python train.py --model="image classifier" --dataset="simulated grey scan slices of phantoms with and without marks" --train_examples=245000 --image_size=32 --crop_scale_min=1 --horizontal_flip=false --color_jitter=0.2 --targets=["side"] --num_classes=2 --arch="nf_resnet" --norm="none_scaled_ws" --activation="hardswish" --depths=[4, 4, 4, 4] --kernel_size=3 --stem="deep" --avg_pool_shortcut=false --widths=[64, 96, 144, 208] --residual_scale=0.1 --loss="cross_entropy" --init="trunc_normal_002" --residual_init="zero_last" --optimizer="adamw" --lr=0.0014 --beta1=0.95 --beta2=0.999 --eps=1e-08 --steps=19700 --batch_size=128 --epochs=10.3 --lr_schedule="linear" --final_lr_fraction=0.05 --warmup_steps=590 --weight_decay=0.1
Rows from block 6 of a small image classifier, named by matrix and row number. Rows with one number belong to one channel. Each number is 128 + 24 x the weight over its row's rms, rounded and kept within 0 to 255. All counts start at 0. Numbers have three digits each.
After each channel's rows are labels from the 100 images, of 14976, where the channel reaches its highest value: "strongest on" is what is common among them. Only what is clearly more common there than usual is listed. The data: simulated grey scan slices of phantoms with and without marks.
# convs0: first 3x3 conv (model.blocks.6.convs.0.weight, 96x96x3x3, standardized in use, each kernel summed), inputs 0-95
# convs1: second 3x3 conv (model.blocks.6.convs.1.weight, 96x96x3x3, standardized in use, transposed, each kernel summed), outputs 0-95

convs0.58:112140130153176148104151090150140146134141162116102090131130111150131102128133148104112094164106137150120127171130130118070157165154147091134126113174159154157101096113100124158090150144143131103154142124107104123128131123139098123080143138080117130111183152131135166112131133125137175154
convs1.58:139103134089110138080115139119134126163104161186119097143144104153114128132117118133102105094112111129154136123110126091103114106127106091133110085089168136114153105159098132115106162114135151157147133130141099081146171122135163144085108090089153122120099131096129102159133154140098160111
strongest on: bright spot

convs0.87:145091143092112164151158151165121123146114119134107135165116137156099093115124151105058139119138139119160151136151154141102138146157153095167140109141166119145091078104118145106096145157106148160103153142138107110149131121152067131125124130111095122110149140156117160162137104109152153133
convs1.87:136086130100143147116107111100097144131117133182157147086126134082071128159111147087102105133111150164107133103138159123115153139161172116131129150104127143156109122151151116089113113168144138128136115104145117144097110134098155116165106137145137152128162139138165160132136185095151130160
strongest on: dark spot

convs0.69:123119115153142140128139126154177125130122112107105147117139085149158096131071128114111101106062131156159140117146177128130133114134113134133116142143124158169125124067103102158132127117160142077135146157130111136116082094137116130145096098097108123138162170166176118112124100122135142139
convs1.69:095168143150151125116125145144164135148113125116152113158084091135149141114127106146156123137112077104129164125106081087141096124132102149165118106155121104120100139159082161155153137097094160147117144154115111093129125157140125105122143118115144145103100120103084109158128109156095133073
strongest on: chest; bright spot

convs0.29:102092089151154125099126100149163136104124092111113092148126102126143070139137123115081112134089139161107139130096148182121119143131132120149150137125132159137133086096128148126078103128176157071124140164136122122135156085114108102128120104113139109111165130119145144106137101149122156164
convs1.29:119137152175164126118137129130161108143127091107178146114122097124137133082128119151176090135103145106128122174143122114162119101141131135124176128140103103092105153167068149139177116126089123153115120163086131125118098159110085124125191146136112140115110118134111135123099126124130135128
strongest on: chest; bright spot

convs0.85:105116131167136126120155117142131127111134101121119099092120116114135137120140084129130132140093137182106118103136144149138097094169114143118151106107145158128153114150139158114131103101127124103160107146144131097132207092160146095075114133122185083112149129107116095129134178153097127131
convs1.85:126115142121123133133070183055121124163139166151130118124124123080118124138178121108121126096137198149135105139095126124118128102156122118116137141107136126124123121106153088093111099132151154101141122121146164154136173132160123133139109138147081126130113154108146123148113100105175128165
strongest on: bright spot; chest

convs0.30:135138151112148118118152096157104131112143153148127077144138144137099117115187154121135138150157131132108131128103127153099123157173163100143144076138147116135094096149137126116098107165102164114142128120105126100157193112100097113108164155137160127090146100106087165119128137152126151147
convs1.30:112126141123112086085098134092107116169087164142126095170107112113115156149123096137136137122116107132164155137085112106112107104142098120167108099096121147140104133145094145120132117080145173155150146099139096100159141153146145127110130117124152136117122157088152073174119131157116135116
strongest on: side: right half; bright spot

convs0.80:128126105107099146132118138128152147111116088166132128138106102151144122125087125153103124121088150133117131143120142153112149153114114112158106117136134137132121107078063110167111128128146143125140146124152057101113068134134107151140088116094074118132191140130146134103141105089152143150
convs1.80:137108143164165126107152131167149092129143106146144106103157100151149091078107127148151107128120141105159124173124145140172142118121130154122156110160129101107119131148083176146139106134104084153093132183081125095141097119132091140100157108107107113125144136121092150123087117123129144118
strongest on: dark spot; limb

convs0.63:154169125122107112133114146143109147114100119098189126155152121139147120114069148198162115092109149115115140122140144129131158127114114124147108108111079107102110110105085100177137129117113132124162160106169072109129095146129107116149106091107093130121125112120115127119131124085153115130
convs1.63:123159104170138115175156120174128114099145082104147145095130135151172109105101149141133125161141122118112125132149109166141132157114168149129157149164120141144131145104136165179131116133098079128083142156091114144116084109122111116159160135130118117143150138156108172090115097153124121114
strongest on: side: right half; limb; dark spot

convs0.33:130122124143129123153127085121121155121152103126112099125151137089129134129141126109110153157098128169054150135092112167122109140130143128137157105140138146099155136140136177108139115113151138112121117126125149129150187130144156125095134137141187137121129065071088135093138133168097157131
convs1.33:111123164148132124099079184070116121175117126133120086110108117074115139155152142114141133134147160146188108138070148136139142136172135134117150094129131142135111154149104132100164090145141126117137106115161106107122123152144107116113140156121132157124147165088130142155130116138170136150
strongest on: bright spot; chest

convs0.59:140121112168166153124165099159100122104138162140121106152128138160135122111135162131086092120122113149138135145116124092076183164154152109147132089155148127136124140119093114110107130176104113110122136115141075097140154144144093117058125132108118138123132128120093170110140137104134165133
convs1.59:118121155107115142086118114121075134166100146145118108164123133142112151150116098135111112114121104126119162117116125141087107118144102104147115086081137164156137093141125141122109147086157148156135148090144090088146129138154171148109126118116169127147167160089150092171130132171103113122
strongest on: dark spot

convs0.39:134143149106091164170163182151109092174142146173121132087136140146108130118152097122132169153139165143140096112129135102105096127163099107130144118158183117151101121150113147100130120124096126150124100099093130129131156104139122140143145165125131178158141159145094104153121131127118162131
convs1.39:150100137109097146107149092122098166133102097120102126128157102113077135171136146103136137122112129155132085089129161133124156163114114116101133116088108169120109132136121135089125117151177124139148081092168117129122136110145122150107154159107164152098110123144142120108172168110151092158
strongest on: dark spot; head

convs0.11:132141140129135127150138150152156113142083137099136158085123111166140100135088109160142113104106118138160119092169170139140133074150062124125104149127098138149103099090104098170125142116134142135141132147121123148096080118141111116153113107104108104122146147163164075156103119118136123135
convs1.11:124136145158161110163173127143140148089168105086111146157129138154145108107117119141124138177124125088096153109144090127165109145111113195140132158148087104115111126110137160142123120132094128138119152154092115141145087127147134139168122110141107087182113104158107124115110114121105099103
strongest on: chest

convs0.53:138108111146079157184156174156102092157117093139142155090126129106106148123123074143131152118132122138137104112142151123162106076171091153117128121108127113139149135113116140090159107072106132178123087121134135133101162132157157139109120130140134144148135137123118078129124138124101130101
convs1.53:135111131130115149161107161080110144131139122113141142145145118089116111152162124096113123133128199144124099113116155151107134138156103125102167154101086115142122125090162131112123098134160126106112119120156130173136100102178136126158157163134127114150135146147133110096144101122161063173
strongest on: side: left half; dark spot

convs0.81:107148118151162155114132078131148158121136157107110095145139116126167100122122157143106121146097142148113138170118108116095167163108154110146143097166150137135128133095070124167103135132141113111148157138129106110128146133139091128078142112095097151155163125119143177104139106105120176167
convs1.81:140129123095092143086105136114122124161118149167129102162148121153110106132101110152119110099116107128140163118119105108105129123147090103132120087091160145134159094159107145126095182102132159152134148121148094095145144128127171161095113087084148133141126144091125091154133126149073144123
strongest on: chest; dark spot

convs0.36:131116132166159134122131102134122122117191138143104111162143099136133136091150143100107103136128138161141140119121156082088156152124165102140123114140151127162132136119078089119111111154118124079165125133105083113142135158116095138087122149087088158138160157131141175132117143090100132149
convs1.36:140108127111106154077107121126106136156091152158106115170137081142104138133103102141132126112093119129136151109126120102123130117150081118137131094059122133136126121159096154110118176103132157180132134124140105082158137130150148140096138100074159127124123145103126081150131141142082110125
strongest on: chest; bright spot

convs0.34:119115126125135167179160166162113079154112111133143131079117165137092139129127064136123149158140138127133098120138135148131112101164084125134144134134142142158109113158145168108126105084102148164124110113124140150133174106172136119133148136146128105114149160153125077164123143117089151135
convs1.34:144094128116129135146131124090118142122134117148139154127151137102084112181172161092119140141127131145103117106121183121109154145138114119121145165089088120126119118095173097088116093150152139108144106102175128170128120104131131125184134158139136118135137119167137125102152137085147081161
strongest on: side: left half; dark spot

convs0.89:143149151115101168180148154138139081171140140168139142086144133128108143114136089106151162142140145122124091104123099118116113102143092108125141144170167127155128133133115128108159120106106109163107091104090134161125138117128135156151124154132108171194140148154127093163115131114109159125
convs1.89:139107125108112104155159079134119168100132113128110150113135151124091125162123159103130137120130133150095096075147135131118155178117138113111114158133136138114143125107157103094122131162164113101141085100165147183103140092086119124151128147135136135118106083161134141092164166098154131152
strongest on: limb; bright spot

convs0.10:144150125118097136142119144124130139108126093146164114143134112134154120109074137167132119114088163141117146110114143148127152135095097130172121116131130127125133137095069115180134109133148128106160137125142056087107075126137114152155073122104069138145161128124126127111124129087133146150
convs1.10:139125129169147136111153125168147122121140102130146120079164094127147101090100146151171114133100138104145091146141135165169152137124154158110160117145131124133109149141091166148139108151115093152086115178090128109116102103120079146095168123098091120114155137128116171117115126130149142134
strongest on: dark spot

convs0.2:118110097170153142117143099155168142113131097117102090130135107134161073136126114126076116139084143170113118120107150163127127134129108120156148129138145157149132092076113137134083096128171146077155124169137104115130151087120116108124113089105140125119164132132145130111126107135105164166
convs1.2:149125175153159160105136133135153109143121109107170122114136084121126123095133121167173104119096140104150116169117137106176151108144128151113168113144119107111099154167056174126157116130109123173125103168102118104117102153135098124103176152125110147111137131121101132135108130133134148123
strongest on: chest; bright spot

convs0.26:137161135134106098125116143147141145106107119102163131142144102143164096139070153184148118077086136140119150127135179137152117116124112150140098103113084127117120117089088089169132123141139158090150158144164085099130087105135120110148084103106119121114118131122131123114138106103156115119
convs1.26:085213116166162134146128156140141127137120093088136125109080130098168130116137122163159135133138113127145123157115116163138107116149153162141152127181126137156097169144125161175168108112109094122106139149106121132121107158126102116137148142142105156098157150117123148114126103156132140141
strongest on: several spots

convs0.44:121134135157148167143131094109133150122169128146110103118118136115168128119101154133113136173074134157121104148112106129125166174094127138119133087157172120137144161120055120153134138141154134094125133151131106092137107137134131130064103127110122151155164117099123149111126094112112178145
convs1.44:134136152107118126076089170100100114180119168156113076151140125127124111139099108146121112091123138126174148131088115117120128117158099120130131075118156143141138115150125133116115150113148148147139144109141101085154139138151150152082114088094139137143151159080129102175123104153103143117
strongest on: dark spot; limb

convs0.52:135146127136130136139120135131144154108126105150136110128121097135162122128085135155129101129083155141119125148125161138110153156105103122157121093141137147134114110102058097187121119135147145097169152119156053088118072117135115114141098120094090115107158138115125124106147121087147148152
convs1.52:123164123137171125124120143159126095147145102168136103074124128118166082105109154161143091133130128119158124162117148142139124116147156134141150110199166129131127132150119146160126102130130072132108139160084118110133129102089095148118134113121091127113132150118124170125095115130141193122
strongest on: dark spot; limb

convs0.51:131101105163108142151171165183108094138117121144162149096130155123097170136125083132154151113153125134142102127155112130141122084189089122105129121121112129119139126125130147079163116092124131175137071117132123150087169126151151139106133117158155134132126112126112090146126164133104125128
convs1.51:134118114123108120198134145099128140114130113094143154134140133121120129142150140115087135139146164132099120111139136156089130142141121105133167177121101123129136129068170130126116115123152107107131126123144116199135099104143165094176153163139166115138127138168124121064142106136149091143
strongest on: ring

convs0.93:135172146107154108135118155137140122138081140124130151093115136160144105146091105190151132119123119116148115106179165141136117112136077105122094118125091122108067093129117110187127147122126148165159144121152139138126068128142102107134136124136094118120122104140151081154125126114153107141
convs1.93:126166137138146134167160108133126130081172101080115161150127148143143123105141116133104151166164138118114142131157113145126102135103136152128134186159099140146124111100179147157118115144101108135145157144090127173147090125105153131187108143165118130162136115174129133089103141114120124133
strongest on: ring

convs0.16:139136147104104164153155161146106074138145131176102145107118147135107138105151092077124166154160150148154095087140149126113109105154110092130149125145193098158116134123125143113136112135101137158113087114066122125110146125126127141131144151129115168159155156140112108157095132131118147126
convs1.16:140128150122097121101127099110085139133095106114084124133143098103091154151156125128163162122111104145147105115115161118145143158111102132101110126083105154138099127126121131092136139151152146129135102109159165129125145132164085137116118178112107188093124135124151112125149188081125092154
strongest on: head; dark spot

convs0.65:083149127167159159149179099174125140128114178139123103104093176136136136141128113128125149117137126122089081172116076134119124132172104098111138114171119110093122134133089158130124101134137112171133107111142143123128152101159133141094139127156149119148109090109111125129146141120083161135
convs1.65:126166121108121117128125133105124119150104141080153126147143158160132126134120121139095128128179118137140149126132095141083111149154109081149118108144146157152162092144131156150109141096148126111148144110141071122130138146134195103121096103148186149151136165109126126140124086184118146097
strongest on: side: left half; belly; crack in bone

convs0.57:149170144143123117131125140138117148113122128099171102134146097139160117112074139183168125117094150126120122109126151118129145107110092134146113099129102122127109121109078085181140117125125137080184139117151059103121085113122113103148099113084094142135122142125113111137119133093140122128
convs1.57:120179110153151133160137131160131110119156102123131138114128138133188093090090132175134101139127141096118134147151114161136121125142146147134154131169124135147137139121134153190120119124104085143105157162075096134136091093104122145137163102130105102154153149139123149120094073160121136125
strongest on: dark spot

convs0.50:139159145141117106123117133133132147108128123110165098133137093136164128123078139171157122108094153133110125126115152127122134124107101131145112091120104129126113125113064084185137114139137145070175138119161056097125075107121117105141089124093098137130134142117119120138131121085144123127
convs1.50:120201121150160130160135140158129105130142103120137117098121140126191092100107144176134101122135144095137129154132125154127124116140155138140148121189146137144134142131138145190121110117109083131104153161082102135136108098101117143133153111130092126133150151129132159124098079159127162129
strongest on: limb; ring

convs0.25:141163095122094120131104142119126153105115107118175122155128111129149116098067139189154115102087150126100149124110137142141146149096120133162106113113087117121132116107075104176129115118131127113146164119161074098122069143123114127145090106108087136137146128117135130098129117093143120139
convs1.25:137132120169130151131148128172139103113146091128142127101150095137164100101100129145161113145129143112142109157134126172165145137128149154109185141138120136138131159124120167171147122146102077157082134176087134124122094107134083136122170125098092116128171137140107158101106102132133117133
strongest on: dark spot; limb

convs0.35:114153122132172138128137099147148174119124171131106056126118114138147084127142121137116111158112144139112123166108113135095155156135139105153131106156162161132094097116087118171086124152120112120161148120141101107135129113111108116088134130082104126117179130110118156118137134118113167182
convs1.35:139139183124169138112136141137108094162121135133165069135156145149133108131122120152102093096144122098174138151090125107119129093103116112155127077164163126105138099139101140128103103112141138148110143129107084092158141135130137151093117108124144128146118139095112110165095147158120170084
strongest on: dark spot

convs0.73:123127127136128167133141111119121150161145128117140110099133128105128096151147112132137136192109142169112116154136101149111129163145116115111175089136153135154110079145160154117082135098122163116142106116130142108145157101138126088106184099120169126071166126129110129104132124177123174132
convs1.73:124131132126127140107110138108123127162095175129154099141138133135130160160144148100103125076139121156156110121100103093090111115112127086152089079131176144135120120144102113118124126119140155109140123089157110099135172149112156134082104129122175148112097145094132112161160121172132151087
strongest on: ring

convs0.21:134136123123129142130120122140155151103119094148120107140128100149157105134097138146099096124088142138125134149127165149105146153117123113148118109144141152140104090081075108182106123148153155102159152130151056090125099103146096118145111114082094104109171144126144138096150116103149157153
convs1.21:126133122153202113122132145170138100140145095167144098081128125129149093088132143145149098118137130126165122164126151115151132104119156141141127106186156099114113125148108136143139106133126085136095125166085144106125141123099091142110111114138081129112122133115113163126091132109140190112
strongest on: chest